{"arch": "mlp_mixer", "model": "CTC image transcriber", "train_examples": 195000, "image_size": 64, "translate": 0.06, "inner_norm": false, "beta1": 0.9, "batch_size": 256, "epochs": 12.6, "lr_schedule": "cosine"}
Rows from block 2 of a small CTC image transcriber, named by matrix and row number. Rows with one number belong to one neuron. Each number is 200 + 30 x the weight over its row's rms, rounded and kept within 0 to 999. All counts start at 0.
After each neuron's rows are labels from the 100 images, of 14848, where the neuron reaches its highest value: "responds to" is what is common among them; "colour at peak" is the nearest of a few named colours to the mean colour under the peak. Only what is clearly more common there than usual is listed. The data: analogue clock faces.
# fc1: MLP up (model.blocks.2.mlp.fc1.weight, 768x192), inputs 0-191
# fc2: MLP down (model.blocks.2.mlp.fc2.weight, 192x768, transposed), outputs 0-191

fc1.450,201,236,190,184,249,226,192,228,188,195,199,232,260,250,176,209,219,228,251,150,193,185,194,231,211,230,175,187,229,215,243,150,164,235,198,251,195,239,256,152,195,209,179,194,227,161,256,264,247,171,197,253,201,212,200,222,160,201,209,192,184,245,242,213,170,209,200,240,248,219,231,212,169,201,209,166,234,221,217,181,208,200,234,162,237,172,192,211,173,208,192,167,170,237,176,244,192,185,242,161,209,195,249,177,184,227,163,259,166,254,236,211,164,194,206,196,281,212,222,198,224,216,162,213,219,200,215,192,184,207,147,178,249,231,150,201,202,229,164,222,200,199,252,176,202,217,170,155,245,191,192,179,225,196,195,183,220,246,199,226,221,239,240,158,224,190,205,187,197,224,201,205,264,206,152,217,227,199,222,162,208,227,183,215,145,207,239,196,285,182,237,237
fc2.450,201,232,189,172,177,200,197,233,231,177,216,212,204,192,179,210,292,183,201,220,190,207,110,192,209,290,234,214,170,161,220,197,213,166,249,202,186,159,203,203,224,188,202,207,230,174,202,200,187,285,203,255,214,149,211,190,185,193,195,196,163,221,206,138,226,171,190,190,192,220,192,160,166,199,250,194,163,173,209,305,223,199,216,197,202,213,229,255,191,187,182,215,196,205,195,214,217,186,164,207,230,328,148,184,178,228,230,170,213,219,187,205,209,213,187,206,158,173,223,209,202,178,195,185,224,191,217,183,181,172,257,187,190,205,212,190,265,208,186,176,197,200,213,146,159,149,211,187,256,207,194,182,208,211,288,183,210,181,194,192,239,240,168,254,201,188,186,188,185,195,196,213,155,178,226,192,217,224,204,169,225,160,249,200,170,206,183,194,173,209,190,163
responds to: minute hand past 3; minutes: 15 to 19
colour at peak: grey

fc1.679,143,145,146,163,148,208,215,191,205,229,202,212,181,179,207,161,255,175,219,200,236,202,120,200,203,215,183,206,197,250,215,153,173,250,180,181,192,195,204,155,180,227,224,215,153,149,208,208,194,185,224,173,191,216,205,179,172,218,177,216,151,202,161,180,201,187,195,218,212,188,207,188,168,211,142,214,203,162,193,141,218,237,212,177,223,199,221,194,193,189,226,188,213,205,243,187,198,261,220,143,178,166,143,182,214,237,249,201,161,153,202,198,187,172,220,237,262,210,165,168,247,219,105,221,186,163,185,200,150,213,182,195,238,211,164,184,231,238,126,168,155,205,228,115,233,224,164,203,208,230,232,167,222,193,241,174,193,234,237,229,228,222,199,164,183,213,164,177,204,194,217,195,255,186,203,183,179,192,192,182,208,241,164,228,206,186,161,170,176,194,232,164
fc2.679,227,206,198,193,230,170,184,184,227,174,180,198,209,207,211,215,138,194,198,217,181,200,215,195,201,231,184,183,174,154,212,213,204,153,226,195,186,171,205,223,213,186,185,205,246,249,197,195,178,239,177,258,213,196,198,229,205,199,209,212,223,151,215,268,131,217,185,159,200,197,196,217,212,144,209,217,269,179,192,240,147,211,229,209,178,154,251,229,193,237,215,252,204,203,203,220,160,190,165,258,218,198,248,219,185,192,168,186,248,244,191,210,203,221,227,209,130,173,179,182,209,161,227,223,176,223,216,240,252,287,220,204,192,194,213,225,235,207,287,197,209,142,213,240,205,169,232,159,162,188,198,234,169,149,214,249,211,187,215,189,174,179,151,269,166,222,191,200,201,184,169,204,151,181,182,221,199,176,225,260,211,214,299,194,177,186,192,206,194,168,165,193
responds to: minute hand past 1; hour 7; minutes: 5 to 9; minute hand past 7
colour at peak: grey

fc1.99,206,158,171,239,194,213,194,202,275,158,194,261,178,218,249,215,249,189,213,219,226,174,190,243,238,184,214,184,196,263,212,152,154,213,147,208,204,156,202,209,246,267,189,199,207,221,226,230,213,190,173,266,262,189,197,240,197,179,232,203,218,191,169,160,198,217,206,210,191,192,180,271,147,159,127,225,213,174,251,157,179,206,219,221,204,198,238,203,209,168,163,193,233,209,216,211,240,207,224,201,183,150,168,167,201,178,214,230,206,169,211,184,171,205,242,180,238,219,162,157,175,243,162,175,194,238,257,166,219,251,197,190,168,182,218,166,196,225,171,218,174,180,199,184,207,225,281,166,167,254,216,197,219,212,189,219,167,229,194,177,162,257,181,192,167,205,189,209,226,170,175,210,210,190,174,196,219,242,217,218,150,268,174,201,160,176,179,191,172,207,226,228
fc2.99,204,189,182,197,147,200,207,183,283,175,184,214,201,228,208,207,205,182,154,193,230,200,202,197,198,201,210,195,199,182,217,198,187,168,188,173,186,157,198,201,210,185,197,197,228,195,224,210,191,161,199,181,184,220,209,254,261,136,175,197,275,151,229,220,206,194,195,186,168,194,247,238,211,159,200,203,216,247,173,131,169,218,157,136,191,187,233,170,180,216,176,232,204,201,221,191,176,218,209,227,215,154,244,181,203,205,149,175,129,138,204,184,181,195,207,203,150,200,148,189,210,194,226,218,202,220,223,242,184,311,205,210,211,171,218,270,209,191,197,205,198,167,179,206,212,207,180,185,164,182,193,164,172,183,156,203,196,190,202,308,192,208,170,211,236,204,233,223,235,201,193,209,190,174,197,205,186,178,193,220,200,230,218,218,194,125,199,186,214,203,77,154
responds to: minute hand past 10; minutes: 50 to 54; minute hand past 4; minutes: 20 to 24
colour at peak: grey

fc1.761,192,201,170,254,237,182,214,239,199,211,140,239,169,222,176,205,259,219,186,182,243,173,203,215,216,204,207,204,192,203,233,236,191,235,170,202,172,220,207,153,208,175,164,253,197,196,195,216,222,209,217,241,192,205,220,212,231,172,146,211,262,236,184,212,179,214,149,226,201,197,240,194,164,207,138,181,136,159,230,217,218,213,246,195,211,160,194,224,154,199,157,144,229,206,224,214,152,237,156,119,245,197,254,190,212,223,182,226,164,254,223,206,217,200,220,203,255,204,183,215,189,240,211,175,175,158,216,191,159,214,163,190,238,197,133,205,226,179,186,212,209,190,197,119,212,214,218,135,215,208,174,225,238,187,166,229,194,229,190,218,209,216,218,179,162,171,213,191,201,224,135,218,232,180,184,202,234,207,215,219,250,272,173,227,238,163,193,210,237,155,238,171
fc2.761,223,165,165,229,243,174,237,205,184,236,193,223,183,200,210,160,179,177,193,238,206,201,154,210,191,271,225,207,188,175,215,208,197,174,191,187,230,157,211,211,224,215,212,204,177,222,203,212,197,270,201,216,207,189,194,189,181,208,219,184,158,249,208,141,174,188,185,213,224,227,212,212,232,208,205,210,155,187,197,216,180,180,261,266,174,257,209,337,199,208,203,218,225,244,186,205,163,187,187,158,214,183,186,206,229,261,254,173,212,240,196,245,211,163,199,214,177,211,179,202,187,188,185,191,138,188,184,165,162,169,275,132,169,200,220,201,269,201,237,197,212,241,183,168,194,173,178,260,167,198,198,161,211,217,220,199,193,148,184,193,208,160,137,163,166,211,163,144,203,204,209,212,153,193,153,168,195,225,202,213,258,177,221,200,148,195,203,186,171,203,218,202
responds to: minute hand past 1; minutes: 5 to 9; minute hand past 7; minutes: 35 to 39
colour at peak: grey

fc1.635,208,197,236,243,164,218,251,191,157,241,222,130,216,162,234,206,185,203,160,206,174,213,197,244,172,152,214,156,218,171,185,243,221,226,194,230,143,270,206,226,219,174,223,265,219,160,201,185,186,178,230,223,207,223,171,171,172,221,168,153,181,186,222,254,163,195,197,195,175,227,232,172,136,258,151,222,169,199,237,221,151,164,207,165,173,232,184,247,245,224,180,199,207,199,229,174,176,212,151,241,149,188,226,159,174,199,207,239,169,243,162,198,224,197,222,216,173,181,250,233,176,186,181,154,191,196,218,210,265,191,239,236,194,183,164,217,215,146,176,185,234,190,153,156,192,165,202,208,196,147,148,183,180,188,169,217,216,234,234,225,185,204,169,218,183,170,174,233,186,177,183,240,200,187,192,228,224,155,237,213,177,214,183,189,230,216,200,214,208,184,211,125
fc2.635,212,195,190,187,174,189,198,210,226,126,173,221,195,220,129,173,185,174,217,236,202,232,162,196,205,236,189,175,139,174,206,191,194,227,184,227,268,148,212,203,185,228,191,205,161,227,167,204,207,228,198,211,217,207,189,220,181,158,219,202,166,192,210,163,260,206,163,259,196,213,233,264,210,162,207,217,242,131,238,196,240,219,193,237,256,187,264,174,137,192,151,188,196,190,214,244,272,216,275,214,234,224,242,212,208,207,233,209,205,172,205,174,245,168,235,222,209,192,161,158,190,217,210,231,206,190,249,159,238,222,196,188,214,200,189,199,191,217,248,202,222,214,197,224,166,291,211,208,187,198,190,161,191,156,247,197,159,191,197,209,198,218,195,193,154,198,257,206,203,203,147,191,198,163,165,189,228,195,188,166,223,208,131,223,191,239,198,203,195,146,209,242
responds to: dots
colour at peak: grey

fc1.707,201,176,210,193,223,152,193,202,147,248,212,208,252,194,215,221,170,222,217,187,201,182,156,201,241,224,240,226,226,239,184,206,183,160,149,187,196,200,222,226,216,225,171,218,221,219,226,243,200,122,154,150,211,196,228,130,160,171,183,226,213,201,208,197,142,207,154,206,145,219,207,164,194,158,185,230,211,220,167,168,144,240,214,164,197,129,189,189,172,184,216,221,203,243,216,190,171,245,224,163,221,219,157,176,230,215,152,205,177,215,176,188,153,205,276,183,202,210,248,191,222,237,183,189,181,176,198,176,153,149,163,279,226,221,151,180,214,188,150,198,177,177,189,201,198,257,207,208,215,179,199,173,185,167,203,228,179,193,247,207,184,196,203,238,172,217,176,190,228,183,228,183,200,204,154,275,204,174,178,207,228,219,267,188,220,231,219,138,252,206,204,179
fc2.707,228,209,200,207,158,231,219,196,236,266,257,226,188,202,221,198,263,211,204,181,200,201,283,192,223,222,217,193,218,216,217,178,196,245,266,179,182,185,209,207,206,193,205,202,238,237,202,169,194,285,175,216,240,204,202,188,242,196,213,208,200,208,201,238,271,212,211,122,215,163,182,178,205,235,225,189,230,242,188,303,209,200,194,224,225,206,201,202,200,173,187,195,194,208,201,179,170,204,281,233,192,213,184,218,226,221,131,220,165,226,237,214,171,182,192,204,168,155,223,197,171,173,166,203,164,198,225,227,254,126,236,199,194,217,162,163,217,224,225,216,140,198,188,250,166,153,206,194,184,220,193,269,198,244,227,179,171,208,197,203,168,213,199,202,219,216,192,244,183,182,170,208,173,272,270,201,188,196,167,229,161,196,197,198,165,202,197,152,190,220,182,210
responds to: minute hand past 5; minutes: 25 to 29
colour at peak: grey

fc1.378,172,172,172,224,127,233,239,232,238,166,233,165,204,220,214,204,201,217,183,211,193,173,182,210,197,189,257,222,183,238,233,225,192,173,157,230,193,208,225,169,212,197,199,193,267,157,229,171,148,203,192,223,191,183,194,228,142,189,178,192,223,234,218,185,235,206,219,190,235,170,189,248,196,182,209,210,191,164,217,186,201,197,168,249,212,244,237,190,188,106,218,219,172,219,265,224,171,226,276,154,179,143,185,191,205,204,257,170,206,163,220,165,212,168,213,212,309,192,191,182,178,221,162,174,148,199,197,172,173,194,166,220,202,213,189,158,163,239,205,193,224,225,177,171,206,249,222,187,197,213,220,220,196,203,214,148,214,195,199,251,218,230,193,150,166,220,240,153,173,208,189,222,260,166,242,174,132,199,164,164,194,200,217,216,172,185,189,230,189,193,237,180
fc2.378,211,221,182,197,203,206,187,179,216,196,192,200,177,197,242,170,212,196,211,214,198,208,245,203,212,239,184,190,192,173,213,230,214,215,240,205,199,193,206,198,171,201,191,200,169,238,205,232,203,177,182,227,191,205,203,209,294,226,191,211,232,200,208,295,191,217,214,169,199,205,219,178,235,193,192,207,249,238,210,176,184,198,220,178,187,185,208,239,192,238,177,225,192,200,190,209,178,186,150,164,204,215,197,171,184,213,148,254,199,187,192,222,171,243,182,201,73,215,211,190,189,200,198,190,241,207,158,281,196,226,215,172,223,198,210,252,218,175,189,192,229,120,181,197,215,176,218,185,237,188,215,224,206,201,198,197,180,208,239,210,175,190,132,252,207,162,185,171,214,217,228,192,47,228,127,208,223,109,197,240,224,198,198,198,174,216,210,204,149,198,181,215
responds to: minute hand past 1; minutes: 5 to 9; minute hand past 7; minutes: 35 to 39
colour at peak: grey

fc1.499,182,225,183,190,225,203,227,215,167,224,169,266,197,213,179,181,203,226,198,189,241,210,163,223,230,220,207,194,153,265,244,199,162,168,163,193,196,194,239,183,245,235,180,223,196,210,190,234,205,204,190,168,206,210,212,228,173,194,200,220,210,171,192,196,128,231,234,227,223,188,248,192,195,168,225,204,194,203,202,230,183,229,188,176,232,162,245,206,230,201,178,182,205,256,227,157,150,207,197,200,232,240,231,220,252,234,157,255,228,234,228,167,173,247,246,201,267,204,236,148,154,253,188,186,239,212,228,200,184,152,175,210,222,197,201,207,196,157,174,199,222,98,214,166,165,258,202,175,222,208,212,172,264,199,183,208,173,189,166,208,173,246,219,136,218,159,223,256,227,163,188,232,251,203,211,227,209,234,181,215,235,212,203,243,197,138,246,218,226,204,205,197
fc2.499,217,264,159,199,144,217,201,219,244,192,213,193,202,215,211,248,214,148,227,189,221,190,215,208,210,161,221,183,184,214,203,184,214,219,283,199,188,178,220,182,226,203,181,203,234,195,222,199,191,223,202,243,233,196,198,214,267,184,214,184,200,209,214,278,223,212,192,164,192,182,238,151,235,190,218,184,233,192,220,257,186,175,157,194,237,166,176,188,172,175,204,166,200,181,209,225,176,191,163,244,220,187,182,136,174,200,75,206,171,209,196,208,234,233,190,201,158,210,203,186,204,183,191,115,296,212,227,250,246,167,164,197,210,188,185,184,198,168,209,210,195,164,203,247,214,160,246,166,178,216,197,141,195,243,205,181,194,229,237,211,185,266,207,207,230,196,206,243,193,200,176,196,167,197,207,206,217,171,228,236,200,184,159,198,188,207,192,170,196,213,104,169
responds to: minute hand past 5; minute hand past 11; minutes: 25 to 29; minutes: 55 to 59
colour at peak: grey

fc1.709,223,175,220,217,215,221,222,232,168,215,258,166,247,206,241,225,198,194,240,229,218,208,209,183,167,242,177,194,233,231,226,160,177,128,221,232,192,201,232,236,197,231,220,205,210,189,243,207,172,215,153,229,189,210,196,186,242,233,180,199,215,174,222,244,226,167,239,209,201,155,161,186,187,202,189,229,162,160,184,170,166,215,187,133,179,172,207,186,229,181,225,194,200,212,181,193,161,235,209,237,201,210,216,166,190,177,202,163,228,232,235,213,182,170,183,197,198,172,248,183,220,194,168,218,219,163,238,294,218,243,207,147,192,212,176,252,199,177,189,194,202,209,224,189,244,162,252,115,239,191,235,195,152,172,238,231,210,243,200,132,188,167,171,185,214,214,178,139,193,217,239,216,207,238,208,135,199,200,249,234,126,234,217,228,136,214,207,213,231,239,210,205
fc2.709,200,206,232,251,226,264,249,215,184,152,135,209,187,206,211,135,183,172,208,185,229,205,150,215,190,114,219,170,136,229,190,199,230,233,126,209,210,184,203,205,227,162,193,214,202,179,204,212,200,191,260,210,215,214,205,175,175,173,240,208,191,230,209,170,162,206,218,229,206,210,159,198,158,229,219,190,180,155,226,172,207,199,206,187,217,240,191,179,177,248,158,164,190,198,200,202,200,175,222,181,216,216,213,189,216,220,193,266,193,208,214,220,200,184,171,215,158,194,185,196,180,221,213,193,202,163,214,109,193,134,249,215,245,199,238,169,175,169,193,226,194,207,170,138,220,222,214,230,192,215,185,138,218,233,139,234,149,237,207,186,148,226,187,246,229,194,216,197,208,187,133,206,144,148,163,200,246,242,202,221,211,219,199,241,169,230,210,156,148,178,182,215
responds to: dots
colour at peak: grey

fc1.380,171,216,197,183,187,194,189,232,183,235,247,128,203,199,296,226,190,152,221,212,240,193,241,184,196,237,172,166,214,223,214,205,215,224,159,169,232,241,200,231,266,201,197,219,179,182,218,200,155,179,245,223,205,212,213,214,227,203,217,201,261,221,204,232,199,193,187,257,154,201,221,203,160,205,237,204,191,209,219,171,176,218,171,206,260,230,220,182,258,225,150,167,238,167,186,163,210,190,210,172,222,144,214,178,212,229,157,194,212,233,241,225,276,252,239,189,146,183,241,174,279,233,186,164,183,172,196,217,209,200,235,187,225,207,224,244,183,226,202,232,211,161,212,201,216,157,218,184,221,206,183,228,217,189,228,188,179,217,188,180,167,188,145,151,196,232,117,221,198,220,227,194,152,220,205,189,171,229,218,247,201,160,186,192,136,201,185,166,192,199,209,147
fc2.380,187,232,190,224,236,203,228,218,198,201,167,183,174,195,210,172,168,140,201,186,214,206,163,207,190,262,191,195,216,197,192,212,209,184,189,220,205,214,193,214,230,228,207,250,127,207,220,203,212,137,197,192,216,211,201,147,190,192,212,213,195,224,199,186,189,219,242,211,205,202,213,206,220,200,165,197,199,219,240,182,193,215,185,213,182,222,164,226,181,272,226,160,203,205,199,230,226,201,173,146,141,139,238,190,249,176,220,221,179,196,212,253,186,218,180,200,119,214,140,209,162,271,219,105,192,207,213,181,207,162,221,157,220,207,182,197,183,217,202,227,217,248,206,123,212,245,195,215,167,194,207,120,207,254,128,153,196,150,211,196,200,170,158,226,222,201,206,170,200,205,178,247,112,217,128,188,228,261,188,215,215,204,190,223,212,237,220,176,221,194,226,200
responds to: dots
colour at peak: grey

fc1.720,186,203,211,256,253,227,252,213,169,188,154,242,180,237,212,217,228,193,170,163,207,224,208,243,198,181,214,188,192,240,254,241,147,240,153,219,242,174,203,202,206,261,163,178,223,168,215,206,213,175,159,181,240,193,207,258,146,187,191,209,230,189,217,220,126,233,193,235,179,208,222,189,209,161,237,219,261,259,160,201,192,200,228,180,208,182,235,175,182,160,168,166,237,247,229,198,196,194,222,194,189,251,236,177,248,256,129,199,191,211,200,174,133,225,243,165,202,231,207,154,173,262,192,194,187,211,205,145,231,165,184,185,205,207,201,172,209,152,179,251,196,150,176,177,208,245,236,166,245,173,190,172,216,173,204,220,222,205,172,221,177,227,228,188,230,198,196,237,240,177,227,209,202,159,174,213,184,215,172,220,225,237,180,198,190,149,197,230,231,215,200,234
fc2.720,202,197,156,196,162,230,222,224,239,191,232,209,199,209,220,250,266,141,210,150,221,173,161,199,191,187,209,175,214,196,200,168,202,210,209,183,176,191,201,171,243,175,167,182,214,169,204,213,173,243,167,242,222,163,198,234,197,210,205,175,115,207,188,189,184,180,208,148,211,181,186,105,218,230,229,181,215,170,211,275,193,176,200,239,233,213,188,240,212,165,185,209,201,198,212,225,250,183,181,192,199,298,187,157,204,212,175,210,189,225,211,206,231,214,214,196,162,212,216,205,226,173,173,165,161,180,219,144,216,73,228,172,217,203,202,150,243,261,225,191,168,242,186,199,161,167,215,185,137,210,225,154,189,217,229,172,194,213,213,223,166,238,187,239,204,184,172,201,195,195,205,219,201,192,246,154,216,167,161,232,204,192,150,209,191,231,174,164,198,226,174,194
responds to: minute hand past 5; minutes: 25 to 29; minute hand past 11; minutes: 55 to 59
colour at peak: grey

fc1.705,221,175,189,277,168,175,246,239,218,241,211,226,214,228,192,168,278,206,184,195,201,188,221,172,201,188,236,198,201,261,219,197,204,202,126,200,181,193,194,159,193,216,187,258,185,170,213,222,188,158,207,235,196,246,238,225,200,168,168,195,285,231,231,174,194,249,196,198,222,243,194,243,194,219,198,171,144,160,209,160,203,251,200,247,216,199,213,224,158,184,198,196,211,201,231,171,139,219,180,127,182,192,212,164,182,222,184,269,191,174,188,221,198,210,197,140,255,169,227,232,158,248,191,139,163,215,211,173,205,223,198,205,190,182,139,172,166,192,190,198,210,211,176,170,186,248,179,159,247,220,189,218,237,215,182,182,155,239,218,219,163,196,234,177,189,199,216,195,213,183,184,214,219,236,221,187,253,243,158,190,236,225,177,222,251,211,227,203,224,192,246,152
fc2.705,195,153,175,200,219,205,208,164,184,194,189,194,206,200,235,193,257,170,196,179,211,203,148,191,204,210,197,204,183,214,205,182,193,207,186,184,195,195,200,200,244,198,196,230,245,117,195,202,191,108,218,147,198,190,205,180,192,206,210,198,180,239,192,177,194,198,189,196,210,188,145,161,190,212,198,206,193,190,194,130,155,192,221,175,188,193,201,244,213,212,156,201,207,201,177,184,133,194,208,96,205,180,227,155,211,209,173,228,196,188,217,226,179,168,183,194,222,188,244,182,162,213,173,186,137,193,201,264,153,232,159,167,229,202,238,152,232,178,149,178,194,128,185,181,212,270,198,173,181,198,208,84,206,225,223,193,166,196,216,196,206,206,187,141,150,143,193,116,197,173,189,198,245,198,144,173,210,263,212,169,207,200,184,222,173,191,186,163,183,193,210,205
responds to: minute hand past 1; minutes: 5 to 9; minute hand past 7; minutes: 35 to 39
colour at peak: grey

fc1.138,235,242,172,209,182,228,244,173,244,148,219,201,213,224,202,177,247,194,255,212,212,164,238,219,183,193,223,202,231,217,244,173,201,171,254,206,184,202,242,169,201,200,173,193,260,229,246,241,217,273,189,242,230,214,208,205,230,155,190,165,256,210,221,234,239,236,186,190,193,243,175,161,183,217,223,163,201,225,230,270,157,155,140,230,192,159,179,175,201,176,192,168,170,175,238,228,227,225,220,188,186,143,199,182,234,182,199,215,210,239,236,189,303,183,210,217,190,196,176,235,232,201,195,164,193,159,197,210,203,225,181,208,220,221,190,217,180,207,171,254,227,198,225,223,215,237,246,164,139,234,198,187,220,197,182,177,224,206,258,269,226,213,218,247,168,235,170,168,212,209,198,203,183,198,222,224,199,188,201,200,203,213,232,232,212,220,158,231,165,211,180,119
fc2.138,192,196,228,218,255,234,210,203,160,247,206,222,180,208,209,202,169,191,179,182,208,201,162,194,200,127,198,206,193,146,204,222,205,181,115,198,200,178,181,201,229,185,205,247,181,163,200,218,183,169,228,216,194,184,199,196,164,215,207,209,155,212,206,153,113,201,103,190,209,194,199,238,210,241,224,206,222,278,198,159,242,221,224,219,187,198,182,182,200,189,187,198,213,209,186,178,201,198,173,197,223,260,194,201,215,221,165,199,185,192,207,200,121,202,159,187,162,159,214,183,188,197,196,197,216,176,157,160,191,194,255,209,228,193,266,148,173,170,169,208,185,154,191,276,186,150,181,178,257,179,197,148,201,225,251,193,162,216,196,170,128,204,223,206,269,174,235,232,201,216,178,229,164,246,244,214,202,289,195,183,182,166,205,206,206,177,190,217,200,227,201,216
responds to: minute hand past 3; minutes: 15 to 19
colour at peak: grey

fc1.567,174,186,220,237,159,195,184,223,235,195,191,254,182,231,220,193,295,240,224,199,196,211,189,207,203,177,227,173,163,277,214,224,148,220,111,194,198,154,202,201,237,221,192,206,209,173,223,209,195,160,205,279,199,197,214,273,151,195,182,214,212,190,238,163,171,225,220,206,202,206,163,251,179,165,180,204,203,182,188,140,225,235,243,183,229,224,216,162,217,191,208,181,232,203,199,200,228,186,214,192,166,203,199,218,228,204,216,244,201,178,203,190,153,219,243,178,290,218,162,137,180,252,224,201,171,200,259,176,196,157,163,196,211,209,202,175,175,232,221,221,142,211,219,173,195,223,226,222,184,208,233,205,239,171,233,197,160,228,159,214,146,207,206,199,191,170,185,220,208,180,217,249,250,189,167,161,202,231,221,189,171,246,159,171,144,188,199,207,232,202,170,250
fc2.567,215,180,210,207,223,204,225,228,215,195,103,227,202,187,208,196,206,247,171,207,234,186,242,215,202,189,209,194,206,202,206,216,170,153,158,208,170,200,172,208,197,179,208,178,260,242,201,168,204,154,194,236,184,244,184,214,160,107,171,236,203,170,240,172,163,196,172,221,177,204,224,292,191,176,213,229,191,213,226,147,206,235,167,228,198,250,230,193,201,201,197,153,183,206,226,234,186,219,219,189,271,145,280,197,193,186,257,161,269,184,200,168,182,185,220,199,220,176,169,208,194,190,224,199,194,235,238,123,222,215,200,222,222,218,203,198,209,202,179,213,203,235,193,225,261,203,224,178,202,193,144,161,184,157,213,176,206,180,227,260,183,261,178,167,223,235,267,217,219,190,185,214,199,201,228,217,244,198,153,254,198,261,234,194,204,185,202,215,174,208,183,201
responds to: minute hand past 10; minutes: 50 to 54; minute hand past 4; minutes: 20 to 24
colour at peak: grey

fc1.180,172,191,198,218,191,234,190,195,220,241,253,172,163,210,200,253,180,215,175,236,212,201,222,164,242,151,139,238,155,253,180,232,207,219,216,195,224,220,234,228,199,224,180,188,270,207,187,180,151,201,195,176,231,213,170,195,209,251,226,221,189,204,168,168,168,210,198,222,176,239,165,185,130,174,144,186,215,217,254,190,152,209,241,166,168,188,173,153,219,134,158,190,166,173,201,165,174,184,161,232,221,189,227,155,168,221,258,200,181,220,169,234,153,178,251,240,202,171,221,160,217,224,207,211,155,213,210,225,167,233,219,207,195,194,251,161,176,192,177,254,172,195,198,198,197,224,246,176,175,206,164,192,222,222,213,246,172,207,226,145,200,150,213,202,206,216,142,220,207,209,203,161,126,218,176,177,180,241,234,228,148,196,191,214,184,195,227,203,187,150,259,212
fc2.180,197,205,184,189,247,203,222,190,186,214,163,226,207,197,213,185,238,182,195,229,221,207,118,205,197,305,233,177,215,220,194,194,203,222,259,222,199,183,202,193,288,166,201,206,224,121,213,225,219,252,227,205,190,217,205,173,253,198,196,197,184,170,220,136,201,207,192,205,236,185,219,172,189,182,240,213,189,222,233,249,174,193,212,155,237,156,214,227,209,239,177,203,206,225,210,179,248,214,180,204,186,233,191,181,212,218,210,228,182,225,199,217,235,192,207,183,205,221,249,221,243,155,188,195,243,182,232,132,193,175,191,200,244,194,183,103,240,210,194,214,206,191,217,187,202,195,212,155,227,206,217,101,193,162,177,226,186,190,195,179,208,228,154,148,216,185,263,204,225,192,210,175,263,210,208,204,225,299,227,155,212,222,204,211,206,206,194,208,143,213,220,213
responds to: dots; minute hand past 5; minutes: 25 to 29
colour at peak: brown

fc1.508,188,252,244,220,197,189,229,209,146,190,148,217,231,190,166,184,228,214,208,224,178,182,203,238,214,256,208,203,219,227,247,191,181,187,164,171,203,209,166,188,172,162,174,201,214,252,190,189,178,195,201,247,230,195,225,191,249,204,191,217,212,174,176,201,230,225,243,232,203,202,222,134,225,219,228,226,198,148,227,230,175,225,167,193,234,243,239,207,188,168,197,218,167,212,151,264,228,249,215,178,268,179,156,177,212,235,173,156,231,174,222,224,246,250,244,188,193,214,221,229,185,195,167,161,180,195,246,186,218,172,228,151,229,227,230,208,210,235,195,240,170,238,177,222,240,244,181,199,208,219,227,165,222,217,176,252,224,165,213,253,146,270,154,216,164,214,165,162,242,222,189,242,161,154,208,235,232,200,209,213,165,233,200,167,184,223,194,192,220,183,171,125
fc2.508,202,207,176,202,180,248,195,169,239,257,228,188,158,200,233,240,123,179,205,191,227,212,196,192,199,155,195,202,261,174,172,215,219,164,214,217,201,209,209,215,152,208,241,175,159,200,208,241,221,171,198,137,193,206,203,159,168,230,173,201,195,249,178,189,165,217,160,168,207,188,185,243,191,197,198,174,230,284,200,198,202,179,234,188,155,172,159,244,243,235,220,176,196,193,206,185,163,197,149,171,141,171,212,192,208,167,226,185,215,173,198,207,187,227,177,184,223,167,209,213,221,170,231,181,189,222,150,228,177,191,190,242,204,193,230,204,203,180,234,196,205,173,253,213,192,148,235,188,187,181,212,293,190,197,180,183,176,209,203,155,204,124,181,223,191,159,235,180,229,195,267,231,194,310,200,210,157,201,197,151,210,172,167,227,228,215,185,226,195,246,212,264
responds to: minute hand past 1; minutes: 5 to 9
colour at peak: grey